A small contrastive image-text model, trained from scratch.
Model: 7.75M parameters, 64-pixel images, encoder norm rmsnorm, encoder patch size [4, 4], text encoder width 192, text encoder norm layernorm, text encoder activation silu.
Training: normuon at rate 0.0027, 7100 steps.
Data: 50862 training examples, 35.7 epochs.
Rows from block 4 of the image encoder, named by matrix and row number. Rows with one number belong to one attention dimension. Each number is 500 + 40 x the weight over its row's rms, rounded and kept within 0 to 999. All counts start at 0. Numbers have three digits each. After the name is the row's rms in percent of the matrix's.
# q: window attention query (encoder.blocks.4.attn.q.weight, 144x160), inputs 0-79
# k: window attention key (encoder.blocks.4.attn.k.weight, 144x160), inputs 0-79
q.34 093:463421500506424531515475462551589555546539527494457383473521522534601488528493472488473456537499546467559471486502498559499493449507499526498504549482464482425483446520593465471534488519477497538471492543473507536559519448542486521502476528
k.34 101:490530466557484499513450510438434506473486511455527609499470461427460533513508512580583556486532453537516469477567473477539468473422483563517562504482537505546501470476506458447475495509476550530487457571496491437474541511506519473460457400
q.35 099:497506509477523492508504469544526476523553468457450466536454444509539472503462426536512471555565479496502486508513492480541518514430482482565534585461412504529569517494514461443499511548542533515536496545510496444483495458442526592560617481
k.35 106:482497475502548462550479500445501527411505566484434593466472504464487579576515511488542499537476515486417515535423470555519532462558512545419494387442514494540513521523496498499504445484492445495510426530546492513515444484573505421497423504
q.36 106:513513482484532513499457513513466390485432476454499500563498481535422456531557532492523528490463489498422523506508461547561517564497524553504451518502615543512541510507447487502515447558512529513509537526471443513438463570491525515545485527
k.36 111:534474622461483494510519512522544500579480537520506502394452543564491434435516516473403418534491537493577489444499538503471536477526528480572469561545498509432495517536584476506541528508602468512463527455482434497472498515479483548454484464
q.37 123:393512550482515491499479462517443424443423484470513565585536461500536419537485572488494520456453494555473483517542471500437570505534575565482487493533483495536487493493504517452459447511549443500493541485505489523538500586439489557532552537
k.37 117:559491506497494438491458479536508485567551520468527485496479564478521538492472496466511471476529475498522545494461562487557457528571501473529527546484533502475454509538439512445503516435552411506539437512541569521513564487443405458575454490
q.38 099:494616455459519497493487521546470500519479536501515561468515535443531536451431439531472489478482565541527476465546523468490508417480441488507505561513419481540482494466445528484446567533545565503477443511508480508531516487527421470399519537
k.38 105:452437540530511496481501477494578470550493534528453451531525471510539435443493500487474496509437516466497497539483485447389550480492542479490501488534476494480507464544488500570454501529464484558540474451573489530467476520495533469555469486
q.39 117:529573414485556438523461548555506539500463523465507518459545489468487485511468459480497492547507465463454516473512456484539485500489529466499468517438501453500522518541497548514507473519492471479467494502580558554479522502535463518443466516
k.39 111:449477507387496484555487519458500452496541553547474494505538554479489464520492504555477435557502566546542545542496549569490559461448545511434511484559550449474533527504479470540461458487447529463485503407445509464500459475430526505490527518
q.40 108:516559484465508450534471514480459549536494431509511493479517549439519507478485462512550398471534530472445499486422489537527446497497490538509503538444458546522534501539483410493490537486547506457484536528561502465484561542536521565441497493
k.40 114:484522458437490564498497521507546437529506601511441505498493509438552485496472499498505514549516518506495515508477535511510560474482526464497473390463538460409457566481529556549482478509430574507617519463536537571445527458555485460521516522
q.41 108:508539538470431510475544506513498499518533543531454518548577477480468533473595458499531563461475537547464511504454542503540467456562540466408513492463408490569456428530544509488459433530557534556510493494585498522448510469530443474456489458
k.41 105:480450491479455440522533506534476498519455478553454508526471525470473507438489457514579458525559524458497530567544492476499486531468490538474410531519457509543514522576501504504514477509450454559515523547438534429601590524493463489471467577
q.42 102:484442470503529476439528554468503464463434480425430489473549459480571527414513486496515439502455544464511507521535467483539523482519479487538485539447500499515518478451544544517473506479550497501586519457506505542552497536482567553467467576
k.42 098:574474500488540510481587433451548565545528568496479504478426483507475496552507532574500511519571484520508484462471494543463475539479434493537458487489501594525486497470532452510492456517541528508546488535474444548500570461512437427431446440
q.43 099:446466521519460491485426527455485520443485518515483472504537465458421545531516512478437537415444491478485483464476503462520488543534530503468549578505552515498498492556515536569512518466436528507414512516531532489467501553544531550530541493
k.43 101:582477541543534509484519524491522516493504520528512518512438527571505449491422428494573500541627572468507490557528563454517530511450464473531483479554459558491478444518495500495539459469502525419449476465512459542459543432511543468491427453
q.44 098:580475538516486570472525541471535535550457560554501448548541474485471482477533469507516492459571505536549442520462480530486512576474540464485528408473504533535502459583477536514519500528498551441483518501446573469427445465494453447482465535
k.44 105:486417451504546482474518508528495512492567466434527448509548503505514446477570454461494498562425525467465567478523434539581523434537491528450506507522544461445456516427520545505486575553501459541417502510479536481581514467519511517461464517
q.45 099:494438487536477489535483523370481453496623509536545464539495480503439464460456521483474448523496462452509534536504532525522531555442528520565498568521445499461511530575502503514492493486485449547411467515508631536522465479545506506555476572
k.45 104:436559445487489544482497489555536504457475449480518524499552528482534540596539450525510507457506454526415501527530499476491528499521514442484507457519537477486492542518585447480575420468417495458523527426472512433497496484502578488486512479
q.46 094:540486543486487484468505553517442477543561427471427528548560580553487450500524477565563424474544515493501582480521517560576468489517491556412495494479481560466538488587438530511533544487473479463473534493426450526491476509457494536498451513
k.46 089:451527480484456516551491469501497525517545510559410496527518525418500513458494480458453528458440509492456544454419501459564554597556478472532456480511545538477454494482517562552512457543470507575535458532526499444489515408558489505497519438
q.47 110:528455501447509528484421513480520540444579471508437475528419519543550465475476516535497512424449516446529482529482476486540499533469427473533508574551513508528567440513553496503467573439534514489529562438450465465554472487515524507552536587
k.47 102:509519474575496459506468447551528560540491502461464554449473526520492507458467472496453465519517422543462507519503501440406481469437478544534586470547499502513476516494485470526581506505474510524581372523486546522526499488539532473506430451
q.48 088:522567460495472516496477531498483475516499516466484550502547483496424474562489561398556466431482528581475518470509464413522538482490464483534499517501443508521466505446505440536443496537470533520471522475489461467595510508472519507485546514
k.48 090:530536576537487476442499506484467485564440433535423439401484453502483481479440510527551494553483486505542557511493562463492530511500540560441463526549511476552508526431482493574480510475471479473496496411462567555503547533547514470531433504
q.49 090:545464511535539481559560478465504551464474472462426518467543514539557392517508499513522458427438550566511460503530536456464567530547477543450508504513470524512476563482485499490534510475516428577418532445477515483533508498499512467493534512
k.49 089:515569527472462504473519387535454538433439490469600486526517464450526576551518510545504573586510478558469453534502450434499568452543520511463516529520492515480451493505533484462475493452500472504546553534470497489525476522557461568426470474
q.50 085:525513477469491484472466465488535444517515518521492508562486478470509470477572505454428515542538488553496507500531513475452454497457615512454561562576487487509471605464504564464539601529493503476524429464490498529543580471556475486497488555
k.50 086:508561457517469547511537472523625470506488540494573496501517522496537538551526487483471515496471476494523518566531502486488433491516507480549442497481524493593565446562471461539603484523490458496541495435501500465479513455521504556489479450
q.51 087:473546461545548516465518512491531435491547468446498531524471527522499540481541538592427408536479438491495475448536485540532486493462444506467440509550456536503503504540460543499489496515525490553521519394533564554585566454479460463571497463
k.51 100:517528493478532485539559511471569546548505445527497518508483454500504536448448463501524467529503540507485440459493533519547422494520521493440486442499558517539524608451438496517516484540479480450489515453548553612534435415495518544541486452
q.52 085:456472520509550479501535381549553472506498516455477514547609529489463472529469535524405566555524562496559525447477489412446514551460531503477475507521585508445482573394472503538511586497456517497428496470571534521480475457515531506532526556
k.52 081:503484488502511470531469556440513430506593413527545484433441522565475547501392473510483482507451493510471572523491442603510533483500527532507505527569513421518494456488538500567525483523493449490543496543452431482502527479518492559503420437
q.53 095:534530482474490573503467571493475486496543551509496518495582515503504561573446582478490428471422516510520465490573472548575581470557452455519618543520493450498488418487487501446530504492516495466523541581476500485527491520526521451490501549
k.53 091:505527525519581471504494488496502470484460539549605467493513544518474424485473576505480482560459436506517456477484467498528416504484518494511506473500487496512548428508445502581545484543495444564543540500498571547528531474570475467524468501
q.54 088:456487543477484504490489467457548511492441549508526571533505544570503527549477573550543515512570437488527458512473513511528495452621553458541525493550474397545538504449485448503527498489569506546465517487516493505507498468475440524500513507
k.54 086:521516464396515453528541469609478408515517536554461551481452517449524515551537530504520446504495431532528476415501574505495488487405559474505439520511528529517449538571526510570495473461544554491487423538550532483516474496477424598484529536
q.55 090:512503486498500463531507517504526537556507480501516441524558473503462553506431498527471503431509540494481481519539499483501558461540460472510568571566459508528599552500485554533496509493512547481582523536503420501491475450427499469547501503
k.55 095:508561556504524487527536496540483492445492522527511472467630512552470438511487502517494507557508516503551465454488511556429499487553550547540514484527463505442491518542505504452506628526483494453537456496508528516495579458457401562511501528
q.56 086:547504484470479434503450529588518511479487482547438549457516433512517469470502487517491467492454576574513555437498552514502514431450533526479405516459518520560482413477499484495550482572492500573406570444453507487467526458522495444514512519
k.56 092:479477450575515484493517569485490458461532558543504514502520551540529583475534544593512444537526520463457522538546442484481532525478452517421519562502519502472485539584521567512490464451445520473525475475529457503507470483562495461500505434
q.57 098:487510449582478541528482544464509431502457504523510509490511557511536477496545479465518480470488431482494532511476572507539478545419521523530497473487518516524482513517445527551517393486498510522491534480564551541593439519505454547442478511
k.57 100:539446561548458523516526490433536512446495494554428493533542575512536492499496369512550543476479523543495432546494538556470495467520551512492548546540470597450521500493453528458504472444509460438507554496456522476521471491486541523576482585
q.58 086:463499563422540463537532526400505568466513490547514513538454453500536522582510501473515453456469462528519570558500424516511557523556536533539521484552464539513471461568525495346504484470412460502449469499470457483540508436450537558534482518
k.58 089:461525444605550481481519503527507499496437572430498439497461453512513493501448465496512565505451484536404533553554560472567552450479511515493530586462447496478496473497481583509515541512535575520471473456500501545513480438446533498491518605
q.59 090:497518509432486562602527477470479557457488514508494545421500468560509489582516516561542526492546403544478494461436487523578454482564479478477445453526434484475487488525444427484536524496483452436531554509532530512491455559523512516516468526
k.59 090:549507479494463452480491469523525504446512540542547506532504479448488490409535398452453411505467532540521547485529477507545527543455491509461483504558455510479449448508524535546523492469565559505485552464468488495498539421481460525533441553
q.60 087:493470581516520458490458509460476493534480469511437498501516527553528410460530550474439471454510505553433466470477567487448472407505516523504455555511486522473489513515463516451508494494475464570544550504511419496555484507498506509473465590
k.60 091:533474553530527486426568492502540503513559512520565558562553431471453497598476435517518483535493492470441530454448507479392558486524541566503526493483539541510526473510521508461454473448509525535417474441554543484510469498469457541552477526
q.61 087:451465479482560544454483519496456434419499499603573578496466509492600426524485518445547521481464454430480509407527462470471509438490497499518473519501484490496540468519510551449483458483471512516494472482493549533509500520461446460534444447
k.61 086:576468481558514417452487501454514488521448534497438459498614479499519427567504430434513486433505463490565496513514436482527463441532455533539547516487488457468455515543484496498481547544481495461487530514513543465514465415499471477532435468
q.62 093:512503515495526492518473477468513506547511427423588464465496439593504500601521535462474562512467503522492490392450496516477471459548536474548580482490523466540462484493483436489556499555451529534516463534488526496521523557582500436447543490
k.62 091:587492455509497502493482465441557540495536503491463513467451569403487551550445500437486453549504494458546512541505514538473538512485508437525483446538541465531495511563474479525503470457488436498490528493534511516557547464488493429518493463
q.63 096:402546484534528458455451468528494428492471473546527598472495485455440525537514518529581514522482480482464484435541478586535470512514531519485462516439418481499468432420510492493479521542491498560446537511513551453538519513475543558449500581
k.63 096:446494461564448479410532496434502444519541530523545513462485467480568565514527484556516413468486468526473510508481451476559472581510517514520439471471564495505518560547476476564505433485549522426535503474555555556453478496480493542484455530
q.64 089:449489486496502447543527478487432459511464471464583545488581517485530512441477446552506472518508461481448518581495540521491444505504500470507538483553498502511557470465480527487533516392545487436457536595547528530550550479502424496511477490
k.64 085:508457478491419465492497522503488423533492539529504475574511458537612496472507550503424502430518570548458537509473585529542468537467471501456455499458540564513415571469480605491486436490537534494474512528541476494450467502520531497494477507
q.65 099:462451463432515492547525478528475475499430509493570547516503481494448486526518546425494520447539511501455519477556447453540466454509530496517520538388494524502487489512484498536485494504545559450486540487528557521543551473557521460559425513
k.65 087:565524526444500475463509545598533440470536459513555494475510506491446473440469445535513484500393443513507492494487526492518468498496485545509524505571558510517516514451408496531537451470475434467493558454516506514490438515529498501559545465
q.66 104:546537465529501509612568536499500544545486519452578488436545470524504550437500506533501447468449496527444475522491444516559559497529518508454529529520379504460490554485590568581474530469475526477492462551480460472528460538487529423495528525
k.66 096:474535597438502506531498465534488517485515477503501478501602478500508557477498494499472575429519446500482491507506513439449519530537487469551515449498440522524468572475468504567521571526478489522477464493435542547511489496467487418503486493
q.67 093:477469445494514501507493464504522498508550498453415597487503503496454490466505525473482529499522459539441440503539446449401536484445463534511551551618531483503465525400543498487519572509431455534494530563543544511552526438450490542448524536
k.67 089:490561475510558507385432470501426418566421463529522518449571569496505461566416509545491503523436543607550560440486511523503508515492462514479478474483502424535511482546534467499563445457561510489605520475470549565476566537545482507519529452
q.68 089:514537509453561525529477445465516509462490545563505543500492498529534486473434469492515493454460551500568459484552427428527503512505537461468454477560438521525469495479530576440508386510551514458536530477535482489540489512460458531504532510
k.68 080:531517526495491448525393495503531485555560519554532454464577478536499562450536547501509502483498497590551486456511448522427524482489440504485591494493444469446532428451462528560398500493429463526510564455502462460495534478469529554518529465
q.69 101:522545418503463559519495546503456418525473501461477591486504508516501438430511509594529463551472575462509574443442503517478556445508463525550496583470537523480535505518509550529515537474523513478466466518486467540504546478500467559475495499
k.69 098:435538504533466576522524442517507522549513477580528444502466534523536477494580479514525497491470476491504451524471497506513450520526447464565482521483465497491480494416496537514508481467518476562502487454521494498617456439524509398533516532
q.70 094:479575454492467499464470505454481456521454533450494534490567467540524485535486484558581518482528487441526540416378495489479505493526491457504489508487461477569468588471486507461487476533581508453493580558473499472474528593502462531510563408
k.70 096:565471471461516560563475462499484488541526595555399478525471513429555468503476543451544448499503533513497505484521477483454523438512564514486508465449541487449486582521539485460513547535474519594492455504503455476491553434526469464449461554
q.71 091:427548558413472552570449392582440449496502435460564466506521461528460428508501517546534528486508558441466496521441500512506468457491558544569486495515467471483513468594527486462523479454538474514509454480470558570540461495470510480508542452
k.71 093:506448448479452508525503555532537500624510505486472447527467436460500447548455540553477503491486514547569501548500555503458519490468509435619505521539551522489429542455490422498475466522550505443464519488452485492473496495420512479589509462
q.72 098:506541508532530494498584487531486516601480511436465491521480508580530505520533470465474501502483438538519484507522528525543488532448482486472565402492543508536455488584491413552458440518468507452520508489478533439544467498518492534520566476
k.72 099:521527531489566515499498465518572480442431495520438542534460469520542500426498529471520423543575527532495553504509525497494562506460453541481580523456482519521507521446494513485487512481494529532430517570521502497402511436541511546438424438
q.73 092:494463502435522502452538458546420447523510553568557486468546513503483444491467534584553456478504470507435534514492497493456506436453466473523523538516528484427497494515460480484500523455538484506563533547489485489525516493485450564506518455
k.73 086:493548512495499555479441474489503492484510526508507522552462446520543469406542593528475481496499594530558464508462549502508498523517554459481452471486520469534457491521559575502481440495542557445422518473531573509534501566458478510535478421
q.74 091:448490423507429504508533489475496440529492558486539478470548552484547512497498543441406472560470550591490454486537522517503544537461445575542478551542521479476570557460447499507415554514484513465474502559460462489493554547454605550550498500
k.74 088:436425507571501478467473503496414501523504479500437458501442450477424527530510465457524496533512556491502502560417522537481472469547498580598554526464585482540552476565518518518492463551421541509489451575466447492531474545550467449502440525
q.75 080:522420439506476540498487522404477428507542441481506543527421427548468490485509501542507536502528512494442525469482495505565525451441469522573582507496495475485569507525571494460514488450429532502510469510521569485513551507499499525506499436
k.75 083:473492502475476478499500453501452560540519552525432483511505521484470451521520418494515526443513537525556440538497603530504470476482583540528460502495482465458429483473536543506463500448437527504549490489527573467536497422408488469501553517
q.76 077:508560509472460532449585468454457557501510532551427479505517449580529505487465491561520463505442431502534498475520453513517385508447474491574497533475550518506487455474565543511554558479509465482515474482510531542571421512506492451472531555
k.76 085:505472525404510464465483439516434511515523499533495539486526461488579520466477475491546481472508507566460573516594536494530473485507430472516443507451463541476522429456473522462519548524496498560517532518491500450473424449479464607465520535
q.77 088:577473505496496429500542376513503494505546548497546492497551514462500434449513485478467446568503534518488529563497483487539393503467493532427511583536491466490520530535564527526526510469550541513517479495522478448508480471498487494522557430
k.77 100:487462495457426536483519493547516544534497509571554450476512522526503607470489561458535487458553487537539431509458527422506465456552545527529535523490480468591518521467543527536393438511486500574496546531514509463563479501471522583505468456
q.78 097:517517464490493563462473472498539541502536531589548459588473493471523450495491560510456566530515464463497515469455529485479485509616541505446530519494477521431511499477486499474504544509493520479482484538528472532460428521487496476497475502
k.78 104:490550550466514501499534519466520443529483498451530497478492522465474502516456461530557453546498412430513579481499521502494513522528473548502539527516496549515406486456537549538502549504454492545536501552488494454530441463529419593475407509
q.79 101:499547438443517510563530476488527516520411475519470557516515562509465529534491587500502522525406448511485450416426427531564490510435509471502536370466506554532499471499462539563502509437482493450590522472489584540495478556471491482573525475
k.79 093:526453578410518452504460471483514484456486542500476439501534506515574451443511451429443458541447499454557511502535507503492441448480519510516464480489449522478484499498497562565456519490452524469584591543439482517517453524535519502511491562
q.80 079:438458434445431474551390592456489543505493465452501567416531494513526402536495450561453505576514543494462566482561514488515522548549536506571474460520562482487498487481495509513568501541438504453506467475521458481503535525539566488521525490
k.80 079:524480474442489516539526441486419519509546530469587454558508455571509502496478527507519498531444502564541447456490436565528575444468452485496479504510459454492540445524524546554537535520492455579469516485505475564526503457565581401451486463
q.81 092:473485543487476544455471516580565496499485444439489479534407512499505495539547469456529558515553538472476532472553618523458521524475502463505487533492518522524530539532524486493531522522517436501435514501530415497556528530505513528511441540
k.81 089:476543488595544416486516534491499469516452478482472512503500456546473498453463500451538448536466520487533540506476453545463500510470497542477478444524522527492472475476458548496523527572489503511448475462486482565415452518544516458477603559
q.82 091:542488500447526435502528512460553555463534480519552559501518453448458464509444557511523529456522468576476510450534533495566517441451458433520534495489515530442527467460605440532487445525539495470450490492432519529436534447454507498464460514
k.82 090:549507478510552471576554465561463444497461562535467500455540495408462522493506524536515477513432489551485500466558495528514445500422569512536508487506531555490493509471444534478484476480489403538532454452558477487481449538417536594517535511
q.83 095:494517503559476546530502463541508450503519484522498519508537481492530460502470509558573549472499512463523523514477464555482545514534463533462413501518542530512508448444472494475480506451577542456547517512392478436475523554483458428482561499
k.83 096:487436557520514520491521492488583541526544591517453455532512546514503422410487534506477471474531474510507476517446438426540500526509463483467472451481619447409471536488520526502501479506508494461432522507507487551548487490489465485490569450
q.84 086:538520503531490506470481516530522526459550432437478489534465463530473588419497485489466466517491515530536558464492447580423487472530449532525502513500545498502474522519446498519440535500552454525562474578513507505473487539537491503495439504
k.84 085:505512447513453473402520475504524460513539521521538499486491571523472523497525528465566520493494496480463411531505540460503532555503415470528440529418508497478560461499554402484512456450537578554532477489500524438604502503499442502515498496
q.85 089:519483477556556540474492476532516471525460413465565509544569467485428570516523581534515505495484531440513573467460544509507510442459452477437522523539517474534436470485509490500521442556490509516523534441556521494472487507519480568415443463
k.85 094:439548555576477539533539470445520540508530500585445504501486552528453541504480530506504496476514486495464521563484508500461486509476526441503549526520457509508499561452464518458405493475580516500507534470515544494515563505544577454494381499
q.86 093:439554515530466547506612491569495485525473536520561464541429460558511475507489524578510507455464526488532483472522468535538523503502475468563517444521489530444480467493468494486478470474504473468495468474522489485457444499520464457545503527
k.86 089:512554453452599487586462498484494486450509519424528507474551517560479494541459518446510475517481478396503535538497463525490498462418568483456486570523539503479467510519498538491507488491534457542510423486468542517510462526436568515557501442
q.87 086:456428541512465458527462461460537503547499508497532549537507483514508575463464509495489458498424518481445502572498478473455452448537535452447481544477450535486455557501548456502507536555448451469529563504553522577482527620510524503524543556
k.87 084:557514460476557482561557498478584500567484468422526447524534441478467547521520524484450497526492534516484502457465490558476490470530496514490528532542475465519490548532471574457502441561495528558533512448446434465454457497481486465467473522
q.88 091:525549542485488476451475519471515495405489494523405480472453468571421464487534448526438496475479625520555467483481507550487553508564533511449516516487426474499461490482482426444476484508503449554458555524531540533458497474497532543498480551
k.88 093:466510419497469480515486536428507524442474516477553522477487498458427584520476451542455528489470475492512443494536521414522493549469480482517401536477528467487494477549479485499565514503457553498533564422558510541449523516484423469523580479
q.89 097:533438442520495538517536549486492513495544481510556511459541498415440428589455478503473533525485532520477463476505433525441498484447453524501488506579494515518504550523533584398483474521514477470466509536452457530463499461471485521409518488
k.89 096:467546458502486524523511488536475534554431444480439476491469564491458482553464472521525512535564495480443515537495543488503489452496526509534591480520534508513474523556494510494509526507410497518515540537429484447441476494495488491499397474
q.90 093:558566516452535487539475541551518487512555536534544539508496423551514513460535449489513501460533506507544546585476509410463540519474489465427436544528422461528465528559483503490493562527441473451465471529550552488536546440584444461493552479
k.90 089:454499442507477631511500468616540483495486553488518475509523513539599557521466528469454487480483489483442509490569484478513536486488563496452501480452543448427459533449517484531485504478469536506555483500495513486492472529533530529555450487
q.91 097:493522507503533441502515452445439411530596506453465528479476460547458404505503428479459470484472497498521478501493538526479463471493493525516528458458584431512503504540514512512576441545455466421466542414495502479577487496545447541529505569
k.91 097:553490499526509486491509467475554536470524537506576535463522501480519498531545394507514512458579455560506504530458500467517468424491534522447512474426448569554540505484524475510529528469484472535477562514519471542474499541537551467461524390
q.92 101:470478525435571445544560459528511506551518443502458486455542554413533447460469510503447466518521565526550539552501497507488560512436457450589497534491520437466507477515524520532532521491451550506466419464497522433465539412444533474489530525
k.92 093:479433495594522503448437539526464498544521509499482503513513443526477487544490504551509466487479493452504517486455519502532505443479517538517552535486566485501506471531529457446553434524480544478424543504555461501468548511475507556401433443
q.93 086:535562529477477507498467471529410474451517518460511587546504439490568433505522482495616524476561432507529502506515569494417491439502506567511490569451506461580458511497572414482458543454481466458518461431491530519463477517500437483483452457
k.93 083:521506451526479497500521509438530532553521509502512498510500557446505533499554496541496481417467512516486545530568561450507487558538521475480486424496479528511534473614485449437402514495579531487457523481482478479481556489472452507581503471
q.94 094:458429488545512492434461526543510475477478490526522479488491539582489509490458488459522527446538517478441590469464440470484542465497484399557467473522463481509496523535503510559519467502522468529451510547479470572536460482499496452522501486
k.94 097:531547439502479555473462455452439488538555481509569612444548477496487500506559486498529471479556554483462497517523495458510471497516525497492507501532508437442468533458469462534623501494457477511420475437477433486512483579447478575485508534
q.95 092:496500409537493509463493443566485479506459541500517547479486538416514502482504507481583463532527488438517484502592454543533456557508520522499497464525514499485487437443598490540485429479511539506590507530541505497444481518504553488521517567
k.95 093:460508535515467466461490495400568532469488480518451483488510491514489517436493604489412375512485406470480551420477569491557497472463523553535494481503539532489531500506520572471485565561521525486420486522492527454519442575453481529537527475
q.96 098:534496531526463532479518509495567520492432497432500463483479553427486491523510437550523509534426472521470495498444521520505508474447452440456536477492612471532414527446457489508469421477496476478512490380500504516494565502464507401554505548
k.96 098:537517505541549443520422486468435511404496487443429536532489520487471482576451498491421523473492578519413455485542483522457528508541563453493559428509455486523553509528612435513538495517478502525499525543476482540482539454583525510497540509
q.97 095:501452479522472468549497503480546530590569507517485474438572502511489526527476460436494490475429433436562516550511523476499455486532521496441544456545392532486499505483513440502494511530577456482544472487512515445434548560461480467436529526
k.97 095:480492530524486476484518490411552508567514446512448490493519515470520458549539461478527386504455503521532491543455520441548473467471496453490547502437441455499450427509535550472562573506445489534490536466514520577525611514473467507478502528
q.98 103:505542537515495603553435442514477431472464502507498489503549486517560495544459386529538456550551532431531578484553504489519487526509499441452448530549454565494510482490499504484458581477517525480577543494476497473504493518517500472467474507
k.98 097:462484523504538447481578498479570506540574539558482449521486480501489512411482451505486405526460506550507440563542500446528470507521538473423512505413573454560509579519455609506476574485490519481525487538469466438500502466466508506501562532
q.99 107:456508408548538502483506523455511439464462489513513540511500492515534596501499558511503515525516500480503514519461546558469524385519487515536447411413520479529553459491465515505447556484485547512604526482477533515604410544473530471509458508
k.99 107:514475491488529506469431566487479483494523434448534497529503432551416411419535499538563388517508513466464523515527518425433533493438464464545516389574529525519556536486492534488527475573438557469506487451510482459523462518522494528504512584
q.100 090:572494461550551505534475426435559535505501520584495513569420502401513588466500514478512450530488440455529541536572497585551502492495495474535505548477439501505476460512527503506454521485480523448494460516496573483504480500459492529417492493
k.100 091:538529528433563472579515524454575430579525471496518498450486435415485475451501504526460459532507488458508501491499470571496510551549488528509448506536521484469553542518481483450522467476506460429450535559517456546512557466485540519458482527
q.101 104:541488555522528452503515513468511462491531436434446528445502494465499489476571499470430495411497475484571507446408503521427441506450445492420513561566594474513471527491479560504456512459489461527489484420494491559528504428520491415522426569
k.101 111:553562503464546508478447566544542454530515461495477500445521477419551478570559486487472470541532490487438454487537473454433460507495523500441518513498500482490598498477512485491522489552575491474579520448445529511461478514412500547430476536
q.102 093:506514524557442476507427493467523586593443487426498494547481499511559516472521446449526434561540434527489427381490526524499488482481475488529491549559504540491523468521531544445579491545464476501512589439465517508433502482529570508489490511
k.102 095:612500552511488487525493501528462522449564525488520506527532556460558547477465482488516493491546541472540436574489534492492550532532516526461457438554515439504474424496487461487487468494535467462474478533485448453529456528478490527492558595
q.103 108:460516471499481599439532500464486473570527494512552532486519478463504548514566543555546508593491547513489457483481545487477492564474541441550459573532457486537467490459478591534549475507482458507491488459466498412454482443430585535562502468
k.103 110:527540491527494473439558519534530434560552553485468517541443461489479456496459522559424483533533508525489505469530454513450532587463434493480519559545481532544517490488590562518464497420399484567458462521451444469512449499484465428552501494
q.104 100:495481467550568535538432530486512461457474527528511540509489495587512615530474520544548548564480511461454541456505523504467485495569509476463476474576535460485455548533475375456485485425504545477538554555461428463588502468515536559527506487
k.104 092:529530441454523514542478485463529498511513476570491485404507522516461502523532420579500504546532440427420436551497500573416471505466463551562486490544521548570530542483492421479480522471503521533443474501475427533501434483553521485573468492
q.105 095:580487517502518548535542559488531531512564458501495510556424550438524480451463559532458454496416473521472434441512457497469474555569463477471458506490522487580481547503502489468483521543554527494532491518457558506474516492554506470519509481
k.105 100:561533527440513502523455514491590519447531524514593461538530461488490546537567516588513455438524470470474517539490474435537440419503501528475488443422542469538467472474480513479466485508497504467556437492530547483427523522558522522505515499
q.106 107:467523456433534486533535522521442498473497514489495541601458494487542546527454509401519492478436537520445482448473443420496471519483491540579548494463539488441499465476437452462568508505475509513535450471550548533485513444505462458503491487
k.106 105:459478449524487484556458557493502481482465393515462461533539515469491455477559531495486493486453488467466564464508478498565482475427528528587500417486494489457510508561501513466467484467510503515528437439472534552466424534526477510495520429
q.107 110:471518546542541439500497450559510500487439509470482538460509476534557487518545516550454467443508528512462461503513556461455570454543460509468499517438528444492518535543459510535512502508505552502489471487471480535473581436520434505476493528
k.107 114:500424537535464482546525546544495529524475512487521630450479421564558545471525493517484486447421521518495566447486442494483546419505509520502430489464529503477492550499511488522539441471528513472609469518518525484467563450523485483543447573
q.108 104:529497453472482525523537525486494518477428469540413479506501505540519507508517516525481455399489495490519489458482435521406511508501499570482505539531521454498510533473570498495562542416549560542560545462535442531560487531585498470448539486
k.108 108:551510462398441466503539518496524521475469532508499431427612510443522528489473479534519513485491479586489466532502493514524512503479490503520540495487536425491508516454506487496544505585459609523465457528517528548530500510509513508439474554
q.109 104:506467543529559475542503505490470598462532527517556389514508511513474535504453565487560479569498519548466554527527496446522516464459499547531547468513557463497529542496547516570539469496487456544458537532511502474431482552511557499487429462
k.109 097:510512487515466499478562533466480480448474522517611493471504531539479533512476563543503503510414531484460515521480511512492538466467530468487553454481481507508514476560529470471379506531561492520423517506523424449466503552471542450488545490
q.110 105:496532462481441546443496499556514577518478561503518522507557475493453339491502464545508464486474514526476514545496515510451554529502545536483478495498503469487484427538486508427500561472445514502478472453455553413502565521500474525476446525
k.110 110:466388550482509472439524522554506438541515470513462409514486525496474542499424491441534484484461554499521504563520480519501501563513522575466433459510482488460515452490516460528410507552521488505540556412524524510541509465478434487465509524
q.111 090:454550481548498460471515464521469476472517510416524517512446531509536511523477490514498475536426543543497460501512531461521579522493548534541491572546546467494469554521482492528534542523471491421473540476482379452538538441467493556533535495
k.111 094:492539412529447437505520460574488477516494491516559605509481550513542521503411543540503495498526476533473497491455494490511542478559479503532504522468555536527500461518518513455523490470486482513494462490511478547415435414443560446530439536
q.112 099:487488521438555483459492445545483445491528472578585511457526450531462451517538536456493477522440507534504480494546443560480450502495466466502530470511564501575468467509584507544505457483578538515453470561466413513512426507548473514475484526
k.112 098:526517544525459501481540499557424514462461492418519442437465494465505498555502410504570538518474533530456453504489524560527490549606458556512454505505470477456503460516501441573489470432507489507512528547562497504537529511530490549520403501
q.113 108:503490466597542527499505488446525545443461567533548513485489534496480502457500524498538448458518511506493515405580474454491469466465504522456533518507528516404578439409479516512488526441455524514476511497552528516515462507458443539519483490
k.113 098:430451538519482469512496531468507442528521493503585526506494475515475514532428526547425478535486488509538546512502397533496524536514458482516531470491536584482537452532482524485446545597508527446465469567500550540444458519436499487441540478